From a checkpoint of a small image classifier.
Model: 24-pixel images, layers 12.
Training: 40000 steps, batches of 256, held-out accuracy 88%.
Data: trained on coloured fractals of 300 iterated function systems on busy backdrops, 97500 training examples.
Rows from block 6, named by matrix and row number. Rows with one number belong to one neuron. Each number is 128 + 24 x the weight over the matrix's rms, rounded and kept within 0 to 255. All counts start at 0. Numbers have three digits each.
# fc1: MLP up (model.blocks.6.mlp.fc1.weight, 1536x384), inputs 154-230
# fc2: MLP down (model.blocks.6.mlp.fc2.weight, 384x1536, transposed), outputs 154-230
fc1.1023:116107135134114133109113143079141136150148160110067133144127122102153128153123076112158106108158147118114147107144133109143145131120127123154164143103140125140178153116126112117108126113121103100122131139092131103136120077095116149
fc2.1023:096169148156088142138103161168153154134089118166166137171137146124186125079115147088134093157066125163135119110135108104148114112141082137152126102128075097104134089216121146185134107119141151135107134134140149098142153136131135134
fc1.1024:119133141101114139124123135099139109158120181137140109115148128135150123117132095134105124069126110098138137155136116164119122094125161102167161099159137134099119132183116102146131131104075131135109109118161125156116145150119133165
fc2.1024:134125126137123124132131081086126126091123136142126118121133119094155128107111152117148096142116157144110091124132088108115137129136110129125142149128122118184115115175081139150115134136111146156075119135160123119105117135127105161
fc1.1025:120138147110127124140129104121126149119142179170140145114104131130135117149133110065127098129190142112148128120116130137111133103131085127115148133111101134138107183162138083105123083149155129098142126149101122181146111106136123106
fc2.1025:118140133139109142173117145080130129143119130138095131132133109104156125101150112110149130134104139140167125108143098079118102113143129112154151153122125171144139072181128121162125114131105129161096119147151110120132165171110120149
fc1.1026:114124137099152129112130093110133127145132163098093142127151148142087101165127108086091110144115096142112101140119098147080144118102153125161083158151169079145140155143082145101102115089131116072146122110092148095090145078159174119
fc2.1026:128142105142105143142094105095135143156121144161112121123154137079153157103142133121094114154120139144138087102151113126168121116162147166168138141147119135125124090179116134165145100127104123113080125149142121107146156081128130164
fc1.1027:112082113124141128132106124120119135144125117133067143097113120099110120135153114129146098165153105135197145142134110133132149141128114160116150116184171104166126152141143138116100102136125125151161124139119111118111127126134131113
fc2.1027:123139123150116132148114088094176187125139177113133122106145147085141150075129136117107142147108133147109097108117120142122127125143138108168147090133144138161105086178118141158153120129123153138073105134152127130106163096106126153
fc1.1028:129066108151146124117128157111113148139130149099117146115172131145093136140129119101118150153164093130171147155115106127130136151143115171142111191070142132156130166157102139083123129123081128111150121126118107114138170127113078104
fc2.1028:108121122142116118151109141114137163146140157139088101118152089115126121066110094115155124143104153150124148101106119131122140129139099161171132132144121125134130065187118123185160106140139158132081116138155123112152177125120092167
fc1.1029:101141105124150124110103097099071159185137136113115162107147147149133141141123122096137098118159108100146161137150109139129146141122131059170151143140114093072138140111074099140145095094162108093144111109132133149119122109132085184
fc2.1029:103158131121110120144119125107147107096131151154131114123141113095136140110141137099154107158098135149116102116127114116130115121143120162181156139147127142140138111168086123159118082128106133144110126132139128125138144157122131219
fc1.1030:115136130128115104173108114081137143091132143115105135121122114121064157133153113068139139127157108118140100141171084149104109174114130144100094180170142176150160133124116107127152113123114117088121133119132140160148147157116114122
fc2.1030:146064140128092121181123088095112161104118106175098086125180122081127146084127073096134122164110153144166118089097143111158121127141098132164136086165148120079124099156118133147126105146111127178126139128168129133154156121075114186
fc1.1031:094073147136131096128103142077140108124146115099130125122145135129151119165154079100131103142150127122177133143150098175125106102139137114135147177143189160137120172182109101135135110102110129121140136128127107114125137083144144095
fc2.1031:110132145112108122183115160143139176110121153129112130125160103080129142081131156098173132150087118149152103082120111130145104127131120161167143153124107115136117089172162118164140102127128136113084129141165113126174150125157113149
fc1.1032:120112139116147141169123148129141133150136103146132128102100137114150107130128104099164128092159125134157146148088110143120156095113136153150135123145182125111138136132097167144134098115176098112131134114114140085122122138144144120
fc2.1032:131118117155111146184130118115123167109147161122093098146119132103158150096132117101129132128108152123102108111122116163162124102148092107154127122166120136157144097215140122187136079137128131143118130129154136116162129117117131130
fc1.1033:123098121146136140123142137159128116164115159181094130120116145140088138135136115089159080145146108155119116149182104100132138135116121152163158167139165085168097141143141125170191092105104118112170132122144109147136117144133109130
fc2.1033:105139161127136141141121107129140141127106095159140119137123116136166145107165106136123109069118119147142102113133072130149081078136097110142141166164071159126097078173117162159142117135127103124133109135134112119151140118112127115
fc1.1034:130109112138143120170118126119166160133132110153113114083139121119105115148104116110124173107125143120114150152088090107115126138128112103150142121145150154142121173163104170123113195118115129137120120138142104156118132143155116110
fc2.1034:140114118144103121159099100083124146142102179127130119133145124072172146113117128111163112133056160154161131115104108118153146121126151171136103131147123178146119107154103146157143110113103134139091131140146103149145137127148123140
fc1.1035:104153120117131123119114109104148116179121159157139119153153139142126133137113100090158097068155112165197148129116184140126112132123130135204123179151143147138147135201148135097128144119148134131171119136128107104104125106114111122
fc2.1035:147147136115109157192138117127121162119133149139087106158150149102140130096139104108176096170106151150164123127130059144158130104136156144160165106146097132131140121170101147148155099123143128120120141160109123102111148106136088187
fc1.1036:136104137145106109130110130093089126149132156129120141106068138119150158137129126117131108130116106145111106161105135098102147142113150115135135179122093154130097159138121133117171162093167148062117092130115136139118115151156107128
fc2.1036:110148136140125112175123085098150162107098164160104119137137147080163119082124146091166135146091132166160133090106105166129128094146134138169137125137122144089093102176135102105129126119124135171116121143150115135132120142114122173
fc1.1037:123078130120145137140094154097140154117128105128158125103094131098108159128136166145154104085125105118086110133123127116130131128121104162129104153149119123153150123136084189145125166126086122140130148134133122132104105083144118110
fc2.1037:135142132148138121129130106157117127122127200124058147116143123139159136123126115099126093180113130160178111098149090135127117138124093081154172113096115123177155101151140108137135100122143137138105126131143108131127138191128177123
fc1.1038:131116132138148144114113134134127108104136170131152131118174139117139115150097081089134110131188139133130130149128103080110171126122107105152142118090172135164122143128076109118169146107104098131130143115096113132120157131133091057
fc2.1038:081117137163106132156133102112146140146100136156122122150158112115172143061110125125125131113127138172108120054111096118141117114142131151131159139134124160136113074175144117175148167135115150136101124141153114126150142139106126160
fc1.1039:161146124132119139132138127150113110140120119113180149116098168145114117144095122087128141178152098116204064127097118079130105121109143088168091089094153130120122129086093172126189114156120141141110124135117120097145101107163117102
fc2.1039:103138151146102121128121122113125152132110142141089134107144110097119105112117107115132141135099144116097108114105104140147134137136114154137142111160155129149149106171152114156161096120125117136117119144148118120160173111133111136
fc1.1040:116130119107114125119117079088148119116167096133104133118082133125166121145083142118126108109172132118142092187128138175102120122146189077132104127131188119127148187164102121095143118130091121151176104083120127133123128091145148120
fc2.1040:132166136147100124178099158116153140154130113124105152116138127084159113108104114100129117119071155177142082108148123116125128108148104134114114142123136110150108115212126106143148076115096130134067131145175137155152178113140138178
fc1.1041:134103140120151135179137125131066169130107159117125131141169128109081144127140152150169104134134119145123159159139125144146177130116159154060121179087119087075108175128137111124102110154123128109107134112129161119163115151115113110
fc2.1041:148156141132117133150085094126151120138128155135149124133119133129149140081141067137105140160102137143134121137126098109110127136101149110177131086181174181136122075170091156126112121137166127108099116126170133150130154107143137131
fc1.1042:110175141151110139108115109112146145107145159142143083098158124112137112154137167123061076089122123080144155114136055139109158086151112105139160119143145167153117162166132163115131160142139158169131102129134117152127140075130149065
fc2.1042:137139123146107107161130101122138139114124153134137128104131137105165142096107084128117129128122129154119120124113117122106129109136109109166112139111125162142109092188116112158141111117098147111106138143200111117155142139151083112
fc1.1043:131121110121133116102145118096148146164130145128107118102106131116148111137133133102214127115154097124111126142103112101114152114101110109138120139127117123169125145183091105115122150120156127150159134148081125126112146098105152121
fc2.1043:138163126105134148140097101115138142142082131151135126116126153067166139084140160099158122161100168150129135086094123116137127104150118143168136145121134166155131084209113145136140118142137149144076133120146120116123164116085096206
fc1.1044:089150126129121142118139148127099127156085115145134121107143141141148135122124089095113068092118120136119144144137116137146116146121173113116109124174074105121111093172139104149096069102096127104148111089125136120127115116132121171
fc2.1044:114107117149147128144113114130139107145112141124131155141134128144104132110138144125162127142117136155170102124144092109111145116146156166134167126152196161111128104160130146140123122124139130164110125141141137127117151138129151154
fc1.1045:127088126154134129115167078123137120152104146132134105135147112147058111156129131109184068156130087105155174156126117124109142124132150124138133158109175098129175168115092155076129145106091108133132114101085133105103134131107110113
fc2.1045:140133119135144123130143122102156159124149149128111121133129091114113120067152147116179119141106136154125121088121144115114122093133141151159143163163156144133134069218120098153160068135112158145065141152164109117097193133122112176
fc1.1046:121147134119148124137114121113144115089145109115169135133159142109177142135117108105111109124145132134094134149111080111144136128135121150152088165125156146169140143124089145133127135133124104158158124122110139160126149131143151105
fc2.1046:124129145141076134161108133103135163152132152146102114143133111091170131075116100084143130121114143124134124078137101129123099121147127136153155136148110126128108058161107128147161125131103145149128127131150146135143173153127091147
fc1.1047:141172124143103121099116132106134114117141155098139202134175115162093130200128090067145075166139091132119138145125159117099118157102141087188114133097172134086155150151097102102147085071131107128150103133071123103163148195159078106
fc2.1047:132131123124120129190120120111151129121136159156086133111112141110139110079146106102146094145094143190119127075144110128134109134161120130146143138133126126132134107185127132156140075126105113128090136155157136134144160127148118165
fc1.1048:132093141111143136154114064125141148111100220143095136105150128088152152142131130126100126140120142120106171112081144162135123104156153131158114137149148174131148130162137152167100104154117129157140128126138142120134127115076149124
fc2.1048:153123137141116139115125192157104135117140089087126133134105112104108116075149174126177136124106135150138089081147113119126126128138112124086147094104155116142148084103129140162137138121109159083092107129183130118139176208133112114
fc1.1049:109100105141133122157116152125142134127110134164090095148109110108088132135096082116112119130100141132064137141134156125130121139131151076108100161158178135150126125149132141116128068143164157098109093153129116144120094152139111121
fc2.1049:139173135127125135187119158115136161133137124143139128135134125112155143111132114114094123103122138151154095125140137147162112086164124133186170108118112130100077139192137126142154137117137163128123121119125099113132127129116131131
fc1.1050:089129147106140128076105158148138095110150146124086151140164112125174113132113129130123101130129162100143161103090115138116129163133131195118054124166134130137121076167118120106195098150120126161155133146109140120133107162121166146
fc2.1050:137077132108137135111104139107135138132116143149103131164106168171119122114121106155120126122066119154106114128170122102144099163128095087114188144092108177114085117119153133128061145110153130096113140149136097125081167104146117123
fc1.1051:132121148130141128114136084127139156150098113161137107144108106133118132161162121102108163128097142119154135145099086154130158105123095098159107122175144146141113146176108136137103139126153149143143138126145127140124118143162145109
fc2.1051:123102133135129142132098133087118169131132177142095143114141147094178130101148131109155118137106134153109140094142110082161155100146108146138129151116138156158080105134138132142141116139102143104073127142150103144150145110110110172
fc1.1052:112112126155129100120126127124152143144135156103116121122163109145134124138111163073153139118147115173122161140114089137146134129127137141142149139146154133134141137170134140116123132121124116080171159144068100131126156170152115136
fc2.1052:130134095148103133155118126125145142122132147143159133111124128123164139069145155109158108165109147124113100094140081148139130133149084171161148151131119145146125077176129137136125111132119135142094130122173142158142168126085081187
fc1.1053:124077098138123122133125105095150111102132092094123147107114099124137131134152101091129101115159103095150142154146059079122134114118133153156089140091119115142153170156082098116170139097111102144134128110136122083092138142154138081
fc2.1053:111147132123132112154103122084145125118122152119108156165142150102130123094160112123153131133072135154122112089104132160139122127156101161178147137137118151135119054178126128187167113091112160136088114158198109123149125136115117132
fc1.1054:123093122120098141138104094092163094091138136117110139139145122104144124169138118078141094138138131155144124128155119109131138116165116129128101127097133143129109215161113180095140111116085143134145137089075135117146122085132103079
fc2.1054:124126129137100152175119126123134142126126151149111128106167145115168127078123126107136134110077153160127098101126123127142131129153096185124136135153143124141140064169136137151128084129123143145075125138169144121150157147124142155
fc1.1055:118153182113108157144144100109121088090102141106123108136117135147175122121115158131112103103129104172127135146148133126114170115143136150141116151123114104147106104155095143151178151138137130130115125126139105129117112135125116140
fc2.1055:137131102124146114145110127160152171138141190113087115140106123115077144096121104101132179163123135115157142121149078156146110118141120104138150114147172154075121126153182112170105122122098131134107112129124160123134126081134130141
fc1.1056:109173130135116122169137081148112149092135174113072162107131108118094130152158097157166088136141138112158084117145088125142140126115098132139145112108177161137174133133154144129125099085121150090135144135116151166119116128127064150
fc2.1056:112106140116133133186133210113105143127108156130144124105113129105174127092129142024149148100131149127132164098118108087129129120118126163063117185183139080146126115189033093158107135120158129165104129130150094131127143139151180128
fc1.1057:140116118126148100132127069115108113164112155105103098114136090126103122158143159098144132157137100166111098138125098119137143173123110163160100174113111136133152134145163141102130131137120127115148115120024137116101129089137111138
fc2.1057:137159119125099139183100109086119143138110173154110136095089135089135118078120136113141115150099141139152092094123118131113139135141115153159146185147095147119153110195111139121139111130133146138091122139145112115135164133098119190
fc1.1058:122174158127135127195102126094082165159159136117114126102155137168103139163110111076180151152163115140108111111153136122118111168133107146125081135145140113132144123176116080111128120128099127132147121102099144109127107129158080111
fc2.1058:133134116110115125179100113081109144124116131119117128113163122068177136099149113106138121153110163146178113132120129126139127123130100083184135109144126130154118092203098135158141110127113120124075116132136090112150135145125140156
fc1.1059:125066123109108127153106164114131165141124148121128115149176161138140136123148133118119149113137103155066177111128117158123112111121098120120131155135166144109100096117147124135149131150103087076131095147131133134145134138116107136
fc2.1059:153157143160101128164147137159155150103133130135102127087087091083118139096123107124140127112104148138148099112103122066142118135127167172149177140126103137105128097168109167179108103142160077135082120102128112119118154115133105134
fc1.1060:115141117129134111154108136101126120104180136167093140093121117097135120157139137088117121132130112158163161130127113093097144098170165108138092131105107141186154182137130121112162075082156120088137117126070108115138134126114133097
fc2.1060:120124112145119120168127150156143135143122150122106144123144138107149152068124112091130117130069139172138100082129111148115133121155134128137152113145131144141131070204135142153163083122123159144078109125137136131138166110130116175
fc1.1061:082150115151139143173139115080133130217121150082128109121119133169110141139138064151135119156172087140164116137177093171118163117135151100162165206159106114168155146114114145083120150123098151116147144131141109107114120110130103174
fc2.1061:122147111118092144155125118066145145082095154131103102104125090073185147054151095089127120139112138118143073103122120131149106071114103110192136141115118137141124109181088130166137101128106115111073125126179123115123150107100118178
fc1.1062:127151129141146119104099073093142103172139155107126130112167117089090118140110159127133107165098117122144111137134126055107115113137188111130104109180140094172152135086116133112151157119091103078150098149088139144158133148157107090
fc2.1062:120149115116111130165107107071164118104149148142139128085118126088152164100130112109142085174122145150137104094131107152131127130124096173142157150123178152094096080200121135146127093136129134131116139146126103154162169112121109166
fc1.1063:147130125155160145156125133134090132177121090155096153138180151130153137132142130111147079076135126156134146117120105091120157113111110182144162133112138156104146153132107122145158136128144126138127146138130107116118124146161111132
fc2.1063:125105108114133133177122107100131143116125179124114109123114115072163123110135099101159101135127131154126082121115113166142125132161089102136119143146113152141122132163083110154144109137101141162068119133163120117135143163116119131
fc1.1064:152100143126133113165126132116100159193138092131130136123167137121123132096120143125176104083148129129146161137171104102141125100140122149131143072120104097123101105126130143161150103145122101107100129131112113115121156116122127159
fc2.1064:097125133126134133137106138134141144105139209117146122138100115149159143134138084121084138161119135153160084077131078172148070156131116106093138124174116141105138099147134111139087112113144140131115090114119139148153148179116133141
fc1.1065:135120136140118133108123081109114124170129116123105142126152131136158131136119110116139127120122122108155126126124112092128120134129159163149110095129112109141135118158118124127141135137155134137124117117139122112146122135126138121
fc2.1065:117158128116113143134121114101147131109120104139123130114128113119142143116129141110138127122104144129123086107125155190157124113123114109174142144102130143143134123166120122147147127133099133120100114137146131144116128171127112146
fc1.1066:146108140118129133143124080093133151133130127119110184127138132116108118150153095071177068153167118137147150151114124084084111138147130098151126113136133085133120154142129140147120132099088108126169121095058139127106155139137148115
fc2.1066:105127110133123114147118097108164142143110139159109136127121129073145113064137109107140115143070154166126113083153107140117134115151104137150153133133110131133130088178112107167139100130119155155077118139168144145140156130121148148
fc1.1067:128153111138139106105115138098093127151120142157154116122190127129148100142132160137119121128128163106146136133109135147126142149140167104135136164086116109192106127159120185107121178129152154116155118121086131127155117131128105124
fc2.1067:127116105117142117133108131122152141119147147130109147125127096107149098086103072101140140187114127112164149091109106104161151151134112132143151173095147159171128088209099077168139109128122135118073125138130118112150140146154105172
fc1.1068:112119113123106104136143138129172119129116123125139110088105138115110137136142093114157089127143117119112119152148091107132156118131124111169121153176146102145131173167138131096130121131117101119164133135069120145108125125150117144
fc2.1068:138122095139111128162106127118147164112113138127118141085133137106161160084119114084152098144083142156131098107118119131131139111163112180163131124172122144155153095219098151152143107121113137132083139140150165137144151109115092173
fc1.1069:119130134128137118154131170121124129205136137122135132121152102166112126147123140100158127135117090139170098136131051152107135103146119111108139149175158109087161151150089151119155162141123100153127124120109172079117132095148129116
fc2.1069:119126146124099141174083123098149159126124182146126080118147142082156156089121133083153143126090139129156116131114120113154125090136133149181141130146116164153141084191103112159127086125110115121104118139164119112128167108118114184
fc1.1070:108131138140142144111103086106114119162115162137136136118111128120137117140119167069156181155139138129159137126102083098139122109115146133162142132120144086107103144178110129154174159098121126101121151136137133122134146116127115150
fc2.1070:103156141144109129171114131124170141103107140138104111111130107071154106122117088165143141125143125143136127089135122154135105107124122129178131125139115145140090113171090114118092096136142109128137114156152134140126163108142115126
fc1.1071:120201155111155130130120109071158127107114115113162107132156124126152137163107156138135069097134105131122141143171100104131158137127133148160045135121168127172143158169076116124139152083139153112140113130077088111132125160146121154
fc2.1071:127130143143144113136153106107146119131151144124097134149102108093170147081146111106138149117088150159134129088125106123149138128144124155140128137135117122131084061169104111167149097124093127092111148138166134139135151118118097139
fc1.1072:142116103106145109118108073112119111136151140146179117130135125130127125143135133081145132137117104146078094114142054145112059109110105097083157216130137116194141088199188124121156155116108139154082108107100131123104133121133141108
fc2.1072:117157112116121127138107110165109121094116148149130095162121157100151126129126128101143122155123133150120111082118111111136124133165177177130139109128155129160120092131127126151139103121119116149119117119112110139156171134139122116
fc1.1073:121093156102125104126104132071103153145111154096082111125191125116135123146123144116140156118121125110115125155151098121135131111100143126121144114129092134146165112105119107169136119123121136086149115127127130150126127141110120146
fc2.1073:120186152105097129139101140147111121110118130163145122127153151111159108139108118100096093182130147146165138123103055124128120133088088166183126143122121118104102094186074170142133127141122120152093134132133141123121129141134123156
fc1.1074:127121142143160122218135103106095155135133196129111150128154133117125165118116077059137061122132127131146188121097166100115133083144149101128100108104176143090135105126116105096122130103132082205128130150095136147131133135127131090
fc2.1074:100107138127119134210104107117158140115126153146107134134127157102155146076120152099132125146101119146124105132095098133130100105141140133154114115132141123145117082165132152135147127123155110111068130146149109127129174112108109170
fc1.1075:148120124119115102166108158122174138082141165094130100111139116110154132121126094111116070116115100116135077081149178096147146119147134096183148155112113105123155140138141103157160126150120103122132134126132154137140099088127104154
fc2.1075:099147136139135126136122108126138122109143174113139162119169123101139121117142096096088125132122119126172135113120087123131117154130088147101177121117148114160122093179138131157094134137172130131060115147102106104120171149105149127
fc1.1076:090155125115117119105133119141124163117125144143101086147154138103099117121139147113133140095134117120100100113158084084130153089091168105146167099143143158103075189128044146113118120099138135139125104139143125172131155064115131147
fc2.1076:157152126135130140175120112092181158123129098147145161059146141111191124099128059091103094171166127175189102098128122127125149096131134109144095198147140110159146091177152098161118107143130137119074118126169141126138151157093172161
fc1.1077:114101169116138150117116103090150098195130193117160171153135113136102125132156065145111112142124136130117133122135108089116144098138158107170139125117113146116135158171100122099113094125112118113167140137096118122086148083132079129
fc2.1077:122133138128110127177103076070153126123124151144129124132125115078152137079121132126131120156089142157162086107111114108115132136159128138155126124153118150142138112175111119167138121132116140141086145148190132081117150120122118146
fc1.1078:109134119106122138157143130124099118143138194152143139075160122138149145112129119075104130145109122151117038156119103097126155152112132130095147093107133148121117116136121142150111114120133158159131110120164121157107121120099086112
fc2.1078:144144118128122110150107103129151118114147154115103107118153133059087130114138156141159085083122133137115142142101098180109121095153115133163143194169152147124134094144119103122148144132095104087105124134151127143123139158100124143
fc1.1079:102098149147157108178112144118078153115119182134133170130190131133114109132160125090129081115145134098124091148137098175120155122144169102145129087127143139144147125197103138099155137122115139125155147113080112106119144184090119110
fc2.1079:122087105152087107210143095076110153122120163129102136130153131083134135095132096123146109136109168121132115108110101158130126118147116095178150119131136126153123081173114134129172133133128152157106139147133132152147142136138114142
fc1.1080:106130173138156124124096097122140127152135130088113165101181131118135135136125119085123105110162105116133132130115106106142154153124137157147098132115116108115150157148108165121164168083104130083160134109091126112119141164139104133
fc2.1080:117121113130107115151116102127161169142124141134101116129159119112180107070135137111158134135080173152111117110134132126152093116161118119163157149178099135128168060195131117153148083126121158152090127141169133123147153174136127158
fc1.1081:106135079120132115171123118107141142185139153108111142142087126148139140133130095118145105124142131134138160150092109123149121157101133113146129155141101164097174169123111132101112161087108101116115162122136104105123142126128138125
fc2.1081:100127125153141106140110100111173165105127128146098093112144136099137140114132116120119142153112143154139082099154112132137126149135134189170155124162176092155123088178126151149167111123117139094108131126160134128159147158108133166
fc1.1082:142147126110132120172104109137115104090145205101128145125180114127092135152127118119145072101153119110146116146106147109094109120124090130186028106169136116126162156141101113085143116101140101154180128135070157135135116149126095109
fc2.1082:125119125137116148180115088103112154160133142134097135145161124073146116078131113101154109146101162139093109099118119106151135134134120094165152108144143174137150053187118145166151113127093130130095129141156112144146161146145118140
fc1.1083:152126129113122147150128096124145146146115087135120147106117133152124139135117104103151144155101143148126110124153115076136150097115127127130149147108149088103125155145110121103158131115110120129139132106116122084161141134105147108
fc2.1083:139116144129125126138141127118103134127145173155088110144133119080104160104111123122099165091095146143194140078176091144126119131124103103157169092130155125116127102165102127149167113144100162109067127120148121097121142116160159136
fc1.1084:131155135120131135115122069099113112163143126097100083125097133139109141119135072117106185130134110117146132136154048083133132135098136106191091044140097111126149123131165144151103156132072144144104144129069141115131121127154130163
fc2.1084:111144123129139123176114087114135143108129127127146170126150095134147133139155148137141105173130146143150069115150151153144113131118140134159161152128110133098116102185094135148146154114119134147083136118178135129096135130116132191
fc1.1085:162084124089130117185126120097114145107118172147130130110124125153177133116153140129155117163139119140126085140141116118112121127160123119112087174134192110145139148172073109122150106165070122141155129153088121128144132156121112132
fc2.1085:135133114124127113195112139128135149105126130142123131109123120076151137114104086130088108150084138150136097108121104127135107151144153122120095087106111145133119156187107124138161121134111143126073133139167132112137137080136140179
fc1.1086:125133087134131123113175089109105101184107165127095147115114136160110101164114143117132152173133125144195107142128080126122154166112191072160076126093208070116126126150116143147162106149111114123142089131065166113131101118132114102
fc2.1086:130138166121131133141099144116132155136143168147113116120140101100162126109122126103161138123126160116101082110152123095128124084109116160142138136140141142157143129192102103169157105136100145120071122144166061156135155115137132158
fc1.1087:134145147134135120106144133169125128172150115145071155154167127110171115142146136144135147125115141118126083126144166098098135100124173138056141147123139153139156143159122147133101134123159117127134125143143116105137123109149157146
fc2.1087:129120136151090108126144095108123145101133151112188126124139145110114151122143113095153107103099154127172098129114135148137124117143084142120132154160129125093128097136159129157155129140119138099108095145148131128121174145149153152
fc1.1088:094102125126128127144121083130159156149114149094113117133151136161117121152121109111105145143140118132118171119105124099134137098109117131172087158162140143148138161136103124143121120097155100104138136134120121092114104092137138119
fc2.1088:152189109128113120121109105140113168074141167152101116131087105116123132100130135097126108138078138151135107115136128129152138088174108148149130135097136132129149101156133148152125086123125134099056151150162126119146176139129098149
fc1.1089:116089154122130113122119151105143167131111129106068123112119127126105141149116151062105147136174117135135050120129135120152119164134065097200132185135154127106137141155113131103125175122105106130176136139087150081102143161148096150
fc2.1089:093121125112122124171109106095153148092109140113108128126146156082186128110136092114179130133114129146135127102112106137134120128128157166135121129156125133132097120175125121164113104130145121127106130129166140130178121132110130168
fc1.1090:131139141166147142150129122101139155191096117090138132128149147170126137148119132135148122123150134132136172150146141107131128133131149101140159171102163085102150158145086155091111122123138120133131124091114105078122124112131108112
fc2.1090:144145116121134121152107083083142132102135119124108122110094115100138145079139128101168117155106144139133109094100134129139124112143114161167127148145128149160141064208114138162134081129123143124076119149178150101128138119129119164
fc1.1091:191148138134145117169099096103155138114108189136138112121135097146105114146140147101119092065155135145082138122145079110123130101128152106143146192081130103108126137152152135135088118127082124167174130137093106152126118095150128120
fc2.1091:123126122113117128151126127109136142134147137133110118126107138082142142107131119129137103168131132180128120100137140141104106129126111114126087162093159116111112083212113126168130105144124123102091134145173098149136131129107124151
fc1.1092:125102099133154112172128088107092160130128149156134136106151110111144120139140128043138140132121103131144156130117122073143160117130143124188116104141137107091154160149113137132148123137090110120138125120113080092145133182158182059
fc2.1092:110137122143086129177101104107124150106114140149126110139124109060157129090144108118156106123050152146124095099116114127123170104153100116171139123149124143129121064168134112114140113123105118119088143128162099120146156116131120137
fc1.1093:100136118178089117159123171112093123150167176105123137140135128086143147124108114144112161153107122113094138132144151128125118133143174129121179169169100101187127127078095135191105146149156107151126141142123118139148130130111147162
fc2.1093:127206140141145136118123092118166149089124105138137118128116102101154141103137123141123046107114138125132100128139096078121147080126083125103162106110115161074151109152134103141115098128136143109119130126152128119109129096131072112
fc1.1094:169170151149141124130121120107115117181146134122139175154129114139130128114136137093123105136136121135103095097115128138133118108140193158094168106103152161140142145180137150086085095138163148151122098118105119113114105129154110127
fc2.1094:101127157135138122155098101133154118119130152156112135138111110108133123084145120100134086156091133157152110100135087080133127127104054119135126126148147139135127112182114151137154096135127135080119120134131130149133142155159083142
fc1.1095:129098103146130127114109053129088115141130108125117133114122132134157129150133110090146172151157142150135094141132143162121150161158140154183115158150159088097160173202124139109098160099133116128151104148104143120140117114118119118
fc2.1095:115152145130102118155110091082122151128121174144101144117129114075166130107112107108087141166082147176160145127089099159129110125144090146187139154126098150130142090179116138143153091124127124121082142146157127114149146153112129158
fc1.1096:133125132095128153181114126145098146191156147180138140138120145129151122145117117093091113122150106132176146147098136118135146123098133135149177115110182168099114127152091147154128133119121133114134129107128150128134134147143117116
fc2.1096:132103115118121116163109108097130130113131151150094103105107141093162131085119134101152152156102132174112133105101110134134147099136106096166132135164112129164117105172139125149150124140124122159087133135162121130142149125121116158
fc1.1097:129144132108133126142119110131135159088135109123113098126178135148112129115128087088147125117133152101137097108114107097116188095152121121135171073074085151195087117106186146130147058126143111092101109094187141144098158150103122093
fc2.1097:142116101111147125155112101143135121106127104157128155117146105095137100095138171117123147143089152157152124116128133231152133132121062135135084169197094130103154105142083120118075125124101151124131121130118152119122123099149104154
fc1.1098:141060137132141106100094108086142140164136116127107117105164149145089132151141157148165128164129117121104149135134082160126130109120104147091156111172122142155140135155136104129184113097114123158160148123146121097111149162122127126
fc2.1098:148135117122096141143112097116113141117148141127128132132138118092167117109112126136097114138100154157147062102128131111138108102132121120154118104132142135128159114160141140175153123144171146131054121151133087140110160138109114175
fc1.1099:121089131123118144140133119112137139154142172156143113101196121133147095121119109071126151125095114152126066139083153132140147125152187150120121067086116138118083148140076121110087097166156147138119113135150145164110128102120105102
fc2.1099:122107140141086139089100152151119122125152119143143146142107120082135137119128109153095083110133154141113127111143114126151130108128105149151136167154155124110132098111156081133131134134125128127118142141151140106156133136111141127
fc1.1100:167131132126124132121122071145135108189130171143122140124125124133095115149130134098117120153126120127158087129154120141127151172123194120164111135075174162132122117150139134095162107143126139114160124107093126139139142135151104118
fc2.1100:113135146125124135154128123109140128100119145145100163112123108098143146079148143101161121126135147110104102122107088121111148104128131131117133150192161134131130110178101129159148086133128131126092120143142065117116138144104103137
fc1.1101:131107115141166130159138132106168113137116111101085127108122129142114116151155143102143098134147116125120102149091076092103110126121122130139082119095170098159158155135105179086156131084099119178152130102061122093089154067138140124
fc2.1101:141150111139092114142089151115167161139104119131119147106131143098153127104148126109145126127075158145098085084119127123124139109123115130134146116127133112133136089190141144192154098121107150134073115141166114146140149123120110160
fc1.1102:177115099123108140118140146143116140212141076134170108102039109150045173155163159163196095092137096182170138190113092114135134171116100143120158106181186076126121137134143125127093117114116142033124127112104119081133136173126152144
fc2.1102:094099123136116131102092148112119164158140084144099152145118103105119147086152150119129122136100117144123138101119124150170092156184089140160189142144141109115105125120141095138102110136107163140123155159180102114147118105120114153
fc1.1103:123141117129121111147138109105114147123130115094090102149100121127139147160151146147132103133172115117130194136143152132122135108140131099135136185092183126139155137123100153120141125147115115133176118119141139104103126146133076146
fc2.1103:135141123115124123193117077075133129122141158124092145127126102104170099111133096116129134142129114171139090083128103140118111120130091121163137143142123136160115110184119110189147083142137142125064121132167107140175140105104111164
fc1.1104:084131107115143125156116107124131132101125149122152131127137123138134101155127165127127132150104128148121164161123082080099141137125150146183099143115137113166105151191145112106142151099078093148180132124095095107132138124147124091
fc2.1104:111115102147103135117116085120155148123126127151135126102105108105136129096153125126133101150115151133133111085114133113154114092146123158154145131136118119108150070197142123156182090149130137142101148132164114098133165111117099154
fc1.1105:100141143129157143176135122133151141142110192137116145104139129138162119163153117062119029134170118123112186120104113096120169125129140099107114110133190157094135159128123076107143093132119117160145137141082131137125171130108125087
fc2.1105:101103135120117133202107105095154113126128146149116145122123148085149140080133166104175130156084132125119075110109105137137119133168140111172118140137110157126141086170134116180147102131143110081073126142187113124160182099114116161